A small class-conditioned image flow-matching model, trained from scratch: norm layernorm, 93.2 epochs.
Rows from block 7 of a small class-conditioned image flow-matching model, named by matrix and row number. Rows with one number belong to one channel. Each number is 128 + 24 x the weight over its row's rms, rounded and kept within 0 to 255. All counts start at 0. Numbers have three digits each.
After each channel's rows are labels from the 100 images, of 14848 (inputs lightly noised), where the channel reaches its highest value: "top examples" is what is common among them; "peak at" is the part of the image that holds the peak. Only what is clearly more common there than usual is listed. The data: dead-leaves pictures: piles of overlapping shapes. In brackets: how many of the 100, against the usual share in percent.
# convs0: first 3x3 conv (model.decb.0.1.convs.0.weight, 64x64x3x3, each kernel summed), inputs 0-63
# convs1: second 3x3 conv (model.decb.0.1.convs.1.weight, 64x64x3x3, transposed, each kernel summed), outputs 0-63

convs0.5:137142055147156110136128134119121176142146119114101100095136100119159128148106151124146133132100080130104117123108084138108186149123131136116123115094087154143115116138149133095105114158108089
convs1.5:106117160099132159139108127121122068141097174119151086137123176141134117122146099160104144132131122098134098103146117118147114106077115133120118163161121108090119170161115135103133175122107128
top examples: grey (100 vs 14.4)
peak at: bottom left (94 vs 9.8)

convs0.15:136130133092103152150129129099155124143135114142105125145142130141127118183147143026116095123121137143099137090134139160119129141127099095175123099129170117137101119151138145116149160116152132
convs1.15:138091137087102115101133149126121101093124112129125131148105152101101166140095128134143140133138127160149098157072121115141116141151143132162118131116122110139144141137161102048104169158108162
top examples: shaded (78 vs 50.2); cool (46 vs 14.5); earthy (42 vs 14.4)
peak at: top left (66 vs 9.8)

convs0.22:132169147109146120117091124115133138110127119146120131128110132136120120148114129130148118124130142127124139126144159111143000138132136144106135141146094140152121138170138128127131128131143137
convs1.22:116068129121118127164136143125155138137123119071132181170135155174150116095159131117134138138135110111131149110142126117130172153130131133141133144124152122061132122059135135148114135142159123
top examples: shaded (79 vs 50.2)
peak at: bottom left (33 vs 9.8)

convs0.37:123139102199115115129087112131151152129178139180147119111126124136123107092122122097129108100117159135165125123094126136129133105152163198084134136112120133135097162138097154130127145134139126
convs1.37:105115166098154171114106119115145137108106127037141138140114121150137144122167134134156165113159143085114146149159123086148113140103111117150128110146130145103115103086136129128149093123139123
top examples: shaded (84 vs 50.2); cool (48 vs 14.5); dark (37 vs 13.7)
peak at: top left (59 vs 9.8)

convs0.32:129128106131113109148134089150041135148102152113116073140154158136100123161138131145148149142139103127134120119119150098105143117139139121140130129134084141125106121129127147091151094083086084
convs1.32:132142110122171141111100136109183132111144105147088095124142172162134152105104140077105116097139073110122143144152137096144111110099098134147122116101137141106148135109132140181128152095130147
top examples: shaded (91 vs 50.2); small pieces (62 vs 33.2); earthy (39 vs 14.4)
peak at: top left (33 vs 9.8); top right (29 vs 9.8)

convs0.16:148147137188141123076191131124151063136147132088137118133154128153148115097131133105133130155149146149148141159138144145144103122128139114127146117138155130107128101142160188155149117123102150
convs1.16:074132124105105130092147082134138148148146179147149116117105148101134125175103122114124137121107130197154146112116076145131133112140107147164162097107097118155149149100128138106127142119131140
top examples: shaded (97 vs 50.2); pastel (85 vs 14.6)
peak at: middle right (31 vs 11.7)

convs0.1:154149114106151125142121140118139125133139131109128186148140116131129144127136112143109159136108104138140131109141102090118022148150147169135113083124097140145089107129118132146113085133128156
convs1.1:111079175125162144165155122118156146136121098138111112134129125147150162074124090120149095155161171118105149161122146158112161121127148109116137118107133138105166141094114124098121149133155085
top examples: shaded (93 vs 50.2); vivid (82 vs 14.3)
peak at: bottom left (57 vs 9.8)

convs0.19:099113142115132150117186120129116093140164138094105098111136115148100124126093116171143149145140133119080113124148112162105140153099104206120124133116155143162126149139152166147099143131136130
convs1.19:113133115122160132132162144100180146124153169120127130136081135127139130098152127093118150109138084132146177136137119100074126131101134110096128129130124091079133111091142178165113141154127138
top examples: grey (40 vs 14.4)
peak at: top left (40 vs 9.8); bottom left (25 vs 9.8)

convs0.51:122138125101126120095149116125113125135131143130104120094096133112126136140127079145175150114130126118135121142131171118095152145125125145133129113143128150130148001134169123110116129133131111
convs1.51:094134139114115126104152139110186134119125100109145134123148134173111139116144127081079121089124186106129154117114117141144125169102117132114132132149136088140107137102151144188138092117163148
top examples: shaded (79 vs 50.2); grey (70 vs 14.4)
peak at: top right (45 vs 9.8)